From a checkpoint of a small self-supervised audio encoder (BEST-RQ).
Model: 11M parameters, arch transformer, norm rmsnorm, activation swiglu, moe expert_choice, num experts 8, layers 10, width 256.
Training: 17100 steps, batches of 128.
Data: trained on notes from a synthesiser with random patches, 78125 training examples, 28.0 epochs.
Rows from block 3 of a small self-supervised audio encoder (BEST-RQ), named by matrix and row number. Rows with one number within an expert belong to one neuron, the router's apart. Each number is 500 + 50 x the weight over its row's rms, rounded and kept within 0 to 999. All counts start at 0. Numbers have three digits each.
Before each expert's rows are labels from the 100 clips, of 14976, where the router gives the expert most weight on average: "responds to" is what is common among them. Only what is clearly more common there than usual is listed. The data: notes from a synthesiser with random patches. In brackets: how many of the 100, against the usual share in percent.
# router: router (model.blocks.3.mlp.router.weight, 8x256), inputs 104-155
# gate: expert gate (model.blocks.3.mlp.gate, 8x128x256), inputs 104-155
# up: expert up (model.blocks.3.mlp.up, 8x128x256), inputs 104-155
# down: expert down (model.blocks.3.mlp.down, 8x256x128, transposed), outputs 104-155

# expert 6
responds to: pitch class: D (39 vs 6.6); detuned saws (32 vs 9.8); pitch class: G# (25 vs 6.8)
router.6:530475507555475462511537548451358562542410452498445439433526542519500545466487544483514595565512451588560500536533535512496464574549523416551547465465477465
gate.0:504503415404521529548520539507473342571507481485431538619511487490476515429504494564563495524555544473459532484531553508460615483362552430541571391475539506
up.0:440506497520498517544432587478453429591561503509466482516466537475472453468446469505552517519575454486539495463485575418438515505401530492357574553532542546
down.0:471505513427458473598525463495449494434432520479470478568435555471577501499520399494504487545536427516518429488439450546556442453479452444527551502561504459
gate.1:484354520462567522560424521573490412483564581488497572562430509452494498497561546531434455420548509539447569486542582525540550546484590477469470505462429498
up.1:457564510461428509550521582397494473528437516552582417413503522515464552467462478451574600459535459514543583458567496542510505484540500485454464487526538534
down.1:436527597551452440607539365549430503503525547587526506549460374521466395506538526500483406549568518501462510515493502474498541506485640452390506544462492471
gate.2:452498478490632576521451415537546386410574588514446586587451523423413401604500521456489436426557499524429486505511445477515533538460546476509504512554385495
up.2:494509364467450540506516449432474638460503451511584445544558399562486556491422436436564405440477487477421472544495457516528405608561492546482449435590505542
down.2:485492521466392465494476557450455456431447405460494457457488464424585446562455513489495455518542532475563492457506500567477484374462534457441418551546508452
gate.3:425581573479529576433473528500497468431544569573534507500421511453398411532510399397525476423479463507423472408542480444527420487444452592478433549525498498
up.3:476540569573556512494522506528364536470482483630524547499575512525509516438570468477551393469513525472449454528488457430532391429463496478535491521477542461
down.3:532411537489386490488454541533530556600427552493592602408446515492442624396523440557495479510580468544511521391562544550509548501563449513511449456505499538
gate.4:476494472424479534493503398468595416443469501516467504485380455419450504531550523430528509471459455557470485482584430542525533485488443444498493459592495528
up.4:486548447519520491497531547594579556440468462530463504472583414528459519503526479402414489477452562536469557538461350528603554414520442512484471448504476421
down.4:548520522513489455381441483449415512493529491420543489469570502523491550559432451432505559484445472489515406521500483421458434524462528491481508528401552584
gate.5:420403441498515614547491490522515405490505507425441500579488511496481431571504471473537480487462433500415503535496453522544506552497441567442483457543448495
up.5:444525453406596578550530474504504473433504474577524482444582395516418552522506448492563544489502536518520489473596466465417506521398557473639467456452556476
down.5:495430445465411514475476550604381480538395373532518455611532492566591512517439469481504485486412536516507563480408484461533472469425536548479449550499531407
gate.6:449522487470577569517556500495524517434543571525490562555502496483443322575474508486493451464560508531441482490484511508612441561506445556493469457477445459
up.6:510377517468465485508484483556527472546523530480566492485455462469493571460552379506465517461478466458482464411450490509490591556422532523474453562479401541
down.6:474597447537470585518532538476458498506531503513491534502482565519502519452462573427455543528454460564472485565497597465527573528576547511508491504435546552
gate.7:411452507459553511522411416511533396458580569509473564535439489450396326592487518460473447451538477479424509459459533455561495574479545535478477517529485516
up.7:471445495613491450490491538513498476493422502509557521521489554525539512507544562494413550468402488457444483552414428529567457502572479460547542490566504483
down.7:511460407405529597516490507567494586514531468491424543480377568485424504481523462568471530505443414555472403424417499461608499528477513481595435523567494543
gate.8:469421569574505500454514552427480528499542583550586491458458623456434524542534547553461522461594483529476523532495521550471522534520520456453433609573454551
up.8:453503606467509538473601518500510482541492569579529511494475528466369512512551539572523511507590531429459470464560537534476604392452552481459447558548522498
down.8:499518557522458473539527580601509396580469495481560456540539493537429516491579513456492512483522459500481549396492624424462496489510520563512467479497595451
gate.9:473390565510501556511542504561498523472490564557550512527481436480428540484542499422402523482539455416432435427561474468496463546462535491519423525539370474
up.9:481516508537477522373454399461486544509489428455407514436471569520520453573547545445416441455438455596501469591491424362534504465491403515504487557602553488
down.9:551429479455508568410484503456556435501533478540445560543492505506487432548501532483529529480484407487554433528465443497603528479533583490497555533541386481
gate.10:480463487445463610468489474521607445430535570482513511498390502427448411603464496407481544453507393477423492487449480524528488511513447571456440490521421528
up.10:467655488606471535500545545457574498543466464554548536466564532516496453479442531509519407453588526472480504562483511536567473465540468542481532519504440479
down.10:564601454562454486450370556475516477522528441508517559536456520402392560548415416439419538516500421506487436370607507497564551539479498471542464475568415525
gate.11:440469539539537550503475523534527486443588587536509539492433482483399389617487557463448461531511510509465495439537535476466481497447499572407493581529524520
up.11:551606486474525459467495573480513497583527536483557512504477533457548511486509501506585478506493529492543567457497571491457554487549528458511453498474468527
down.11:516617470486536431513516468471505474540482524391467458495456588517462457509517490679429538553614489506517501478493456496503545400472537574546562416546497570
gate.12:452523510497519582526466488510545436422559671523504571546415481477371325590449492427492486432557508477366543477471500464542438580447497546457462526540458468
up.12:442561544430467363444579487481426496538526409548492471459542509546549581561544500494562583496459534497533499466535518495475513407459463479548568469583632521
down.12:446538473484521509519532427405398461517535459420487472600486485475496433534546483526431538442512533527555433519548407463443492489576413551550499535584450477
gate.13:418517514537606589568505496568502464480565552570440565574449455490393321551470527442511411503582470404451458456571482470542408497422537484482564497459526439
up.13:441390510536495458493563486539552495553432462549472527470494598494457419551519534516577610511516400442509517450589529559536462545587502500459563451396580493
down.13:444502424509490502523505434535492531422559442501417574444558525432548500566533513465511481430460496508494466487489400490463531577499516537486460465438461530
gate.14:407519448447583593434564577480423452447529567538500473431487538447423392589522473454624470411430437526467474429569556502561441512460417584442430487502517475
up.14:593442489537499535494518403498466478544511458532521518472524528514518470531408503545548506439559525505478436500501535503441588564448541479470483474506510495
down.14:384487453488482574521473426478497492456496394459546373455521468497441499534408483511503483508541473460537521499497559494389609547427532522413513514534494578
gate.15:425459533448537601478495502515521415485536601503529519513403496461396466550495482442481482416528447506488512474533551459480532499462521558466429526566487510
up.15:448543487437490504505529490541570430526508439411356472481447529464603536516535560533493501534499464589510491464511518578539515482418464455475574456494482469
down.15:373490483552602556540458547393487558518530450531486402464538499582523468453458385573616583467508497485504472526499480488549468496577481511593516507510515466
gate.16:469483524469546560558627444498493484430499568506522538614513543499477420520526496545462501457532511440411508491437500532478480569457495554574488432484482471
up.16:460483487455551470523562518553410515511487499484405508516500452495546430491546529524483583561457474466508475451547548506451477495523537495502518449396535442
down.16:469428498535523506452518521523390476486550487513488530469601434505442644535584538464446418494459513517441578614587499506466414559498477464450577508506495506
gate.17:495484451489487472480462448505516443459519493453510630461444526446481386526421544468563452541493521521443474532460473531488579520530440565419493517509526545
up.17:532659569495523510458425534486574489465511442551492540488477410519505501505505465466482580474581515517491558563469496469596480630440557459529499498493506456
down.17:448541540488530510549530579545499448579526545497528439599481540579493445399512458563454522502487485530473573547442513460526524513507471528360512469504518423

# expert 4
responds to: echo (51 vs 24.5); noise (35 vs 10.6); pitch class: A (26 vs 6.6)
router.4:386534591590522568550564480528445547452547485533469439536539503521469542452554512496469490501546509473555502451452471434456469531401513500470520582539524486
gate.0:479399515567471496466537470481460564434479510473490502480535524489484517567476609471438574549524488551526584559471473553439480528546357515438478565493432552
up.0:428491498478433461427567425562519486587479448535515513418477534435442537577467605554571576587549445473563454424569467538541582362536463398432501593549567520
down.0:369543580439562560515515466514442451459461455574422488477470516510426499518583498463492499499458439517479511473483495419373467471381506400513509463510553501
gate.1:462505522410429554511441472532476471473544603517570497522491501454426518513496452495514478453530470365447434515519556457365477528380559528567497521516515489
up.1:564505520400480441513381496539551423454531489439526481520448554506484533522455477507429515515559493471462462497537506529445488474488602494539515458511522560
down.1:546533561466521486461474485490402510460544500436511511460509541386551478604482517565487575521550502553512504510582486526511553482451479514500497495479488517
gate.2:535566459472457591443504468461577478549516597503518447479449531484443470500385514542441495528578476572398543517570542565540476466547513492463467468498456597
up.2:418577436537518430546522484493487523558474436597493535426547449525512487401496518489558414466519489498517475449468451467571449456543472450532535404510513480
down.2:563502522627482535466575578505551496513445485547590450520527468476441417599488524490536443561572408515467469543606564606558480529604571510463493486470499471
gate.3:505492471433514447428365483524631452497444494443476493509447489486558445507409491542521471569426456458469430512502573552552466473556496481463508438447489489
up.3:604551478484487503499568551562430486466493571613579591522415376487415486499535393456499448404500527497411485477544443471528497523513519586560459481585411453
down.3:517393444460532560540516523565434479534503469465443537482453473602521616503496477346429535486422439536526500482507423464456550502497446420566560500454452477
gate.4:426485494507463502580532551557558524486501547437452496588502505503520456509413465509493509533492551440515469526540473543510431440485450512581649386485491442
up.4:505607529537497520513537465457477525441499476529471462513550483509538479507525395441581511418456550479532484452482429407522418604363490556584513468514526389
down.4:519481515461542469401442510473552539447579614531485540506403532501524540551508503474419555412487435520474541636520543488530449559414509521482571553560426485
gate.5:542492452468392538407515526504557487484430582449520455533443520490532455531492458435465487476403497503414543510409518492474507464507394560477476478431486524
up.5:429535593489494561554561436509504527544498493512468576513462420464418469477519533382498451491544479491493466478512503438452446475482425520487553456565436518
down.5:456543567524437550600422459482611457397491528513404401399503546549512460530529534592567476562521562542565571482543539567551529521434522533482505520449536418
gate.6:518477496484518491526382525456542389508467515485473510566511538506489459558503517551529443527500574478463494551486494545481475477493560448550599454515590504
up.6:504395400487451484501546516536487512520499416458480460561447436435509580458529532473467474587479483519524435425455519555426564488514509431412474476437542580
down.6:401554487495495504586520599547546454441466461480396493485492577583521385543547471460655431555575582568558576495549467438430528501444531480387498438483626561
gate.7:535548584483574463520404482478600466424521551488459571527509569526533453556502524582484464474505560543423570617523455571533506418488501521582533484548538441
up.7:506415383466514564518558511464482547585502447493509510503467427429482549518524541434494566531509441500516379426454530488500507554540434450445459464472485556
down.7:462569562527510529486531541498528412492562466551515441402555472487434417459565464448541503520573520570537544413576451527565440476503533442470445500542589557
gate.8:400560480471517567536436521416516502415520520461420439532545496538505474555531505517501456404493558535406626576531432495502518500427513566559457468489449479
up.8:470465555519562548412450568471499520470508545491469468403508557459477520507527578480454536461407493497462503487493523452479407459493404530465418614430537479
down.8:455551486531533545415480505451560498480420525493590520394530456534555505485433488481529410571372430580537510552428504589493522547493569517505449476462459462
gate.9:531442452460524441452485489494521429547470451453497560527456554425530420589442552487501568532428416453447515541499544567489489460572394420495543452500529475
up.9:460565526512431511429563515441508520536494458556487426426534556549508478507576551511541499484429470424490442543570519481536470462509406462454448591536548421
down.9:441519473427390455512416511509582433572598476470476399467544506587517540525444550484521584518520425530484591548602545508545445523444509557481540533608440464
gate.10:537480466519493535509556458455482487520430511490571514550540518488551459518448482468525515468442419439485532576491470566534438525581367551457492444467413515
up.10:532507524513473505500529524529449490495430506467555425495538522559627540481465452512483479499428449423588515576419492508465507517524443561456460520461433472
down.10:557522510583429489522536555461544533486482576508550516536479461504529588442457545476527447494440499480563467505393489511545428473515448561454509495517415487
gate.11:506496472463563488619409570489562398447532547504423563571494512520490465501529508490573442506501557485547480524463531505526478555478554454554584419452579432
up.11:567576462557552489451505445451558504513503469464497485453535558521490433529508459477543504468449487559486559562596439500609459533546414588438485514522403509
down.11:531527426518505526472540473517521474574451465577549542498492417442518556365530486547429511473445455373499527528529538476643478478570601496547493521572495449
gate.12:540426460419442458461427453497616455533481539442508464488456549480455454529419474505458489513562544561414570480400528534496593447517582487499522419504503609
up.12:535478507454471453425513319487513460533530526516537484462520549482530491505486540468412512438568493541506592471472462488513606391463586484501464499491518567
down.12:498476538447497527540461471489511575534477542470519513504485433459552648523421576607441502446481481459509519493422534528582459444532494579571473511541509473
gate.13:512524480457401498460408426451506515460555564492554455478398539462509437670457500448469600486541394541449567515448492529458490530527484530453465522538449593
up.13:530479521457413586495473418543501525403450477467463446456445489485487521482467494419416487543440502543599471416467508500521470529465444528481470513465461544
down.13:479514539543489495565541494506610490520517529497388457613502496525573447446474524475462511492507511554557533519472541523612489510535500480514542477446530538
gate.14:499474448473496487482547509538572446578422428510473454481474581473520486484465546496537559535495441463465443519469504564458548353503413435474543445503550547
up.14:546504540544477519469389421476535476479509514464512486486404543452535525536535554466357527494579388540472462498446478507482499560544536450478505522593484573
down.14:510508515524441487459491554498573561511591562548515529452564559502514550440492444558516476437509513402559480452391477372412357538521507448582481582527562454
gate.15:465504565517487617576505520462478558403519521522444461521572481533488499477646477492439540449447585546494619477458468429489483562425446549590453558454565445
up.15:464499509496550584559491495531504502398561531522399524537522504469446488498649485424463517371413542528437561408494462471516479529386416531571459514447536449
down.15:481454447503510488391459511549491594487416541520576531494497582461499589538459525521477390512404462474499481578479538477423509570451565561479558512487497467
gate.16:489520499463433596404445558458552488503463512446465483520482518491449505505481425473531478437411517530450538530537583496555478446549439545440421514522506544
up.16:615516491493517501450582396498503550459477548547597472473563520529489520526545535558444452540517499505531459564509471521469502508502517474580497551480545481
down.16:527580475504504428518497541566515487570463443548453464518517554490485461477548534421425586429499458480504496493456497464557483543493404472528488491495451492
gate.17:498484485495477587397494469511526458511507494541560469480493513425433459528530584541487534470494435473351464518490456473508486447473481413444447513530529511
up.17:455464519457477548555529620636520464430516465491486579601495431556554460516510384516498455462460516367460513428506494506552602533464535537532520459425388446
down.17:533400455378507576496496486606532500526546498538486526512464471489484610459513567431543598616481512512543449393563612456442403569537545457439483514415596570

# expert 3
responds to: pitch class: F# (54 vs 6.5); triangle (39 vs 9.6)
router.3:570490448567516600418512503514558463511470460493490566578377527437521492544506588459419483508522427511355500549500437521554489494528412429462523521562424540
gate.0:451527518485429493486542477494600499544428462485438506483488465573517407485411563487531426550490546472555549439502551527589525454528465534490537508427589463
up.0:562452489497558514486398582557518445515553471480547580484540450456490503534474447497475496428481529462466527539448536463517549554438532562503446524559387523
down.0:509426485502523426490487514625437563504502488573496442494508542614446551481533558446526432471506520481477523395604465471534530575496475442492481472559494496
gate.1:448526473504506506602465440522463507503536487423404476530502447480547384616499407490520566416459443420518446468449524427537512572446455551593588463554486462
up.1:450469444492491439507499425661633465536463432443508530537411451420555443559490443494448467466479405423451418480484494550548496456529471504455594447526445503
down.1:491400545398465556572438414447490428509507546495529536575449467497469515569406497483450424462537575496479545547464576487546517538483488497507556468503529489
gate.2:405446556483562506536501542548426530466542573484501541466513472473445408532579488488475515547530472461506475384472566463427468564451518525443418541409498473
up.2:511515554489446513425553469493604479591455475372454517450423525472557451522523498461447476571457472543566478507515551517452550411539389512373554538533459500
down.2:461507471459476454531412544548538477490541512517515493504434460584524614441506464553560446472541597480586510520404455453547428432444512462508378495493454479
gate.3:511454572535446435494529545552496515548517532436572565482489507473514448546483459588419559516583505415532480479445531509490562465534515514492480566554451473
up.3:590396477507421495436571541566552473558433480468582522533525462486565520496447464587518533588479486417543458496597559575515514470544502438477511493478501453
down.3:497525427467442603503436443443487576502491459492492473498444496474513575593407566537522499505457470491531521564458560446414506486542403480575586532429575517
gate.4:428505594547543472517538460508526586480475492537412484437576551504486471436491511525460515492593560567500555451428516439522487442473445536548550479433571486
up.4:540518372432498555540449450440520528605541510444486480569502441547597542462459463497556453519461458540532469538557557537554477582572515497509531468575430578
down.4:515496516533464457455532547478550466462471514468508545581439440503471476482438558444415574528436481556498455527644475530583472483572502459522501497537482538
gate.5:479450534467519515451467483461456461610484485445518486393518576480487430518438533554537523530523497553526491531492602472564515506542473500416492537520461478
up.5:478408537459586520459447472497423471548557513474462572456479495469421494517531466481539495535504534585542456516497513548500540472471489461435556562534517496
down.5:465450434436461463443446473459488537519464623592546550455596567417451514441476483540509506468548422429514425501536596511435492564495489461534568530441502455
gate.6:484613462473383467590453464552627542497465529399445472544460430543519474552428453459470516569429484516482500521510484528488529493531525549482598466548431547
up.6:428536551536453533562538426534540537514541568503371428505550422559480516515514469491500450501489514496448500503578471451470516497433511530479585528564461487
down.6:577410504431549521501490495511523514505564522538510573540466449580457464498434524486512523513522620525448507501501525413555543587507570510512590485454572537
gate.7:395583575501562540501486565461453465448462490570472421480506570519468472500601541555504490460554483494503492473522482458429535514405546543565505532421615494
up.7:561546430487490447540535495490489516555536573492602577534507475558507492478463431467493459510520504502475568564477530472558513527604536490434479470584404525
down.7:499490492491546446491565523581455465576412506350519468441484508547490522450541500568534525417492481442542449461557489493468442394483458463443576494565511557
gate.8:498445458544526409471480430565523494497437497382413566490478495457624466472559570522503407522380451523550525550544480531505545436597414480518519473494510467
up.8:456487464524404501573503482487505464542400439469488489519494541530514493374457540494477440478488487456480546502469528499498545405548508489524574415502535565
down.8:507481590500569482433473509512401482477455469503601509473582537531506488509452496526573451446471582533491480473532541442492502557456526517481481501537486495
gate.9:446473533528512555545508573522550476551538539440436482490543540514513486532555481589564529568571553485567533441501535512509559531469527482478538582474591400
up.9:487511458522444460497508508555531497464410394462469508439390459475504458529568515403440539521414405490490528511428467489438542472536475559475511452472555493
down.9:554489462480571512449431504555478552453563500531489499489417480489403504491600504543431409504502551559464526544535427564554491546533561520484533518552502606
gate.10:403448499500479480531476484474499544563495470548493438416515485503463503446408480453530463493500486488513462418503482486501479447527524517490495491515488542
up.10:515658490428535518478474448548550370533541502458450549517424556465558412503468539523493538494464493467486459530398530521515543428505498508512527484530551505
down.10:462436455562509520550528422524448433594495451455479620477504621516503462536498472541479446539513512495519519492560504505423570503496499549482551464525555483
gate.11:515482559479540467466412480470541482453556533508482487455477507396532452567587532505497608513501472460587474455444508512365483541476519465449439599455575462
up.11:522523546580553505527370436409441505511500444491497514492504600485431449484543542525499551484618467440466476609434524437411459582528588470528542561559595513
down.11:514467514561518518519480431497511458498536495573535613495572576510514473530487587484476518501587511563408532533461607415493548577565493501502473519493557528
gate.12:511485495423592513451518369451498484563497510439499479468435541439490470536492611496510558523453447556476461538502495518502505381549397453445451486513486599
up.12:507488527480577568456455506473473595419545531569499506470494465460430504579491504421504568433439476545437459413534491508502386509483463573449427541487463526
down.12:502397513479506534544530474531499455567502565509408496404537488426544590453453512535455531524553394469475493475505546552454530511488440509578476465347611556
gate.13:443408561532454498508517477433507501513482523499520425449518561460555488540466550530446506588578468553581512482550533604466533434499547427416519546461501528
up.13:485537509450484479498461514523562347457516499472503454519431537460497555482471486509503498517549548509557496466478505576456544373429599436427487497461553538
down.13:524494444454502540433456461487504547349522493512490508462462447518530517550546424584563458562557467424561489531515476576464536574469525523543403477480495550
gate.14:488556459446472490569368551453513449491570542487486497486543549570464460467502453549503454547519628510536596506446527436522558531446640537506483528524560461
up.14:476505560442512635506527498431506425522509493486474467534447574456514496514478527619456590476551515432508468537477550577536495425414485430570519496505533487
down.14:503517553489475463499539464445580480525547503438447474444497533414547487498527538496482542552528396516467607606540492599501467479510504493418530585500377417
gate.15:504587491456434518481484521500518558514565620487493426526470437616433471443383434488495369558493562538451541475584504533534463479576508584407448505494444536
up.15:521455534522572464463440463452464454452473436471506579466445574379562537543650547480418606451488422572474518612423519472412555527454499451561485486533551528
down.15:481573505519429529509538403507532465499444564446524512571502455463477482488540507582364467482463370532491529561525454507534460423460518488481523520517475358
gate.16:436444539471540536475400492488495410538516493484475517458499542416481501512538581579512515410585456577493540484511603487469516473459523425510456518469542516
up.16:489619438507536472499494454559513521466542477617442501505495445584473485434498451438546405506475558470506444421499361433530498517452502533533551504492608487
down.16:534442524567563518532557400551625435570524544386508566518429466446523509485614523526463477484518472526558494480527559553562556464495504510476478512459528497
gate.17:422474553542430492579498581462464581494560634474501417463606503506568495596540432581541521473492504473588457503454543481429439560473500540431496563465452455
up.17:464564461568565546511507422490425540493471412555448531495592416584539487486539488400528472449467461486473444518434372418532483503474443599517515499566492457
down.17:447520439480479475456450540557469455509490457470514459543522545497499485528452449527535521514516494444562417531550515531520456497456439478538475509526544611

# expert 1
responds to: bass register (86 vs 22.3); low-pass (68 vs 19.8)
router.1:574596500611451434478504541520542471585479518548585580520462478510462436498412473509525467572566503364498514460530544459560483546561591461479496475484572452
gate.0:463402548371504551413447411389566432508482534434477439420440564446546542500569529564467557481476463573495509535475555501468552493470469472500484534565456519
up.0:574603444406491455523463491508507423486507428561520505509507421459536613441543475512479447405503511549497516540508430452568529545483617469550371409523498542
down.0:425507525502498505488405390473525512477507532452477490555429467472545457492459505547506484502491528551487509478508479469421499399420418445530490421422508623
gate.1:458589482451515623515504531462555473396509518406466494560500527522558395533469499511530459485472539507457542508453459576550449473484445553563470436440540445
up.1:471570448491425606540509586478548446494489563418499540572506525524549425477416533546563421533500549468521542543540566598570464470517510518531517477467522470
down.1:493426538555520452501510449539441525586579451464416484477547562446446523556456444435508527445447490410548514501479553461451406516496437513481566529469480522
gate.2:438519548493553570493511466382519487514546653436474474462566530500508420505459466582568435481559613492485528485477570589513450470497525549528435496444521506
up.2:568492439486457470523511492572517522437462367537544531525442433503427598511533520359440556520443383513479444492554394485477518564501488486504495495553434510
down.2:487466496452492515438451543442420507504505452493408409534493575482518440526460501525494520473580504526483544447500453556547520513519566586564506451520471513
gate.3:431524501437568529531464515498606504464496442529544521470471473494380613454576470478463453449478487553528487423644475510626456452470532444449479529551521499
up.3:572410569586484480472427437448397522443515533442458540499505539460541427563468579503482591468525499467445499630407450460372513542496493521579514513507488511
down.3:500532503488505520428436499474488557479554456389316488462475519483544468583463632522499537537495482529471519513442526487504464557448336512538429472476514515
gate.4:333474502443580489543548424502478526484529481540432510453533399489451381531520475476541533564528524513497423380495510443473528539422478572516510471472503479
up.4:621474534466444429426400535462539541513545584456573559458394500489431583542390481474463482526513455531471527554504649450502515590514599493461435584617443561
down.4:579483543590571588490443507438474499499560370577480507485567477397556485547500475480480444512442553527560439412489423513524570508500461555456445501565558482
gate.5:455422473413409508456489631550580481534539574424518493491426500427517518494509465510474596485464482501443465400480588563483507497504496551408400550468533506
up.5:483423547547444521506546500454491544572504586435508452462481548534478542487471600526530518559502509505521526581476592557555511445555491443489471560538598505
down.5:478452512527461363493570446515497571396474687485449559471620515506519491449504462499435486489518589480449508498516451525399470452549478582607512518417441528
gate.6:425543499437566510558539524537532478471523571469407541570457410520541394510485470450584423529460497500542501481484591538498457502461396595502645477450545455
up.6:385565489447518559478519547540482498477508543488435535510400433462524386530522500419546498541489470499526452467516547455470475502438430540453605498478552468
down.6:541433444448488537511446480502476535459504622467503629491543474437526551515345493488481510491508509446521464566427513518514442497508511479525533546506436492
gate.7:482562516427439576577446484491579468440539480423412420534490482491507460507459424486488512468460530575479518426533476541521498457445488573464465438484475494
up.7:514502484550452463442470403516430479422517526519493575495461483449518518555551507433460527380406452575455490557428370368515504564486430518467435496605466522
down.7:549510449506419442531438618566486487505481579455483536509528467438536387610482466497471537516479483479535534718528547473493491480498499438519544471496402453
gate.8:495433493407508602557527507521556446422519482486482391546502446478462535559548495496448569536476502515504480460502439536521565553398459461504452498539377405
up.8:391559515357489548467512496519482488605511594498473513513473479459498495476564571503518435498459459493458510611504539414537444425518542489492542444568542545
down.8:495508456532381524533510590444490514507509407470562539540434528510490468566472465488469501519545458488509497584443519518610522440536484477464412494419472547
gate.9:490500598521535610480476471534463559363546587488455499502487445504522420542568514470450488475471520565456457451544475443508414588459439540516433500459374432
up.9:590389429500521409505515435422445489541493403435520488557584522445536527535446512484523573530571392528531543580462390610472494508594501438437544489546467584
down.9:505495559506591381485460509504480453472445500464573576601515404406500532493436467467552551499466473389505451533518495505542451618599504468501536502538464506
gate.10:476542537455540522458426500420493512544586568451445488430531512468516438570571515521480513492482493516439504506503547433470442549445421451535452562568454456
up.10:463564489440470521465524464515372498552611572504470538491514428516390486538528439441541494490521407448507488413573519397483429560448533499501477573539558507
down.10:498548436435548581510469469527533468480560526568499451515593544523520571502565416474551563527518534517503486516554557503542432606560627488486566581457480445
gate.11:527581480566493581485551528360474577568458411529474486468555598541520501484497552542561473491534511495444550623515446477544519454484458470557535529604551470
up.11:406529482515458566480552494458442544501449455511469432475493580485412406499492571455470520519573456546546479546507493493487509420480503492441549500478589516
down.11:523573447548482572515551519454490499558491400560581498567518538521440379455509524535510571514525502531466486421422505525469471523441464443478453465590541542
gate.12:448359515536560517596440523516547480491517452397455558564480461454596540480514461469474449447497502502438493555517441557491524573512464481502578463597370523
up.12:480526475437574499528480460447489540387527605477476470481514512513413448543495474444460549454454490594503563482540460546580427550533494624514433443393448494
down.12:473465558511493407517495450441491532583453522544573569456589595495506543571498438508498462467497625457472408446433505449462416557510496537488631486634405452
gate.13:478469500441510536472538401496539568466520526494489520448454435475490514555480549405453560529406443555472460507538483496492401590533360553481436482504425506
up.13:504509561411495491406467523488532516465499501473542491387361565460425520579497566484457577570508422490522442462513604493480490579493487499468434598555522514
down.13:621502448516500443465460582585436527537515464581488541456593429455545485531467453432539481571432535473535463436607507569596499552580561518485491529500541511
gate.14:511590576541470494416423466440431503486501498474528477453513590489493492523607450509452519397546454515464524617405486396472472542471518546512420575584546512
up.14:511512539432501537547549448520559539390510515413410440511475437497601434579441524422432500592414502583559539447483450605526470503470436551499478419439418447
down.14:467502421502489552492483617495438550405500578512521538539495523531598381418431423468530479528567507412554442480540465553580461415550576556491481552446483454
gate.15:559449462426508467492448513451544474429511557469533524585457460487542594501554442453410473393448574549387586563495480483479475569504508488566515435561367534
up.15:517522494507513481433436485527427441512496496551504476446454618421498542461576482536530536460520476508573443431455531438449534524470545494495449541493625546
down.15:571584558506435450600430479544524506403455430485469416570379492536529412526408590465499505515505460554442483541508443503519540523443518559497442435470485475
gate.16:456415517450509550565455474401489558545610550430461449522481481451543549501454507551523539502531489553509513472465554553520462565465427481484524481525435551
up.16:540504540568535529525503515549531497551553464498534523446474546418480568458477516560549581573525464425588356438505553556506488442509486437419528576463551526
down.16:563494551374439507497474441492543460502530446466357420522441422492534486589495545478538548577516496587539469494525517553548549457468501510460461469492570521
gate.17:491453490526476505531506540546597416552457434500493563506508437496589362497542514542583523524463520437504454470540517514569578464513464499550576448517494393
up.17:544478465421447451488488520537618445551514472479529487524491394495499613481448448542559497553467504434476439479579547534515555455480509445521513471538471480
down.17:492540526497503501481462408449507473497541502567559453484459525538431461561523418495548514462486506555472511610507538421426496603545556462467455455617475474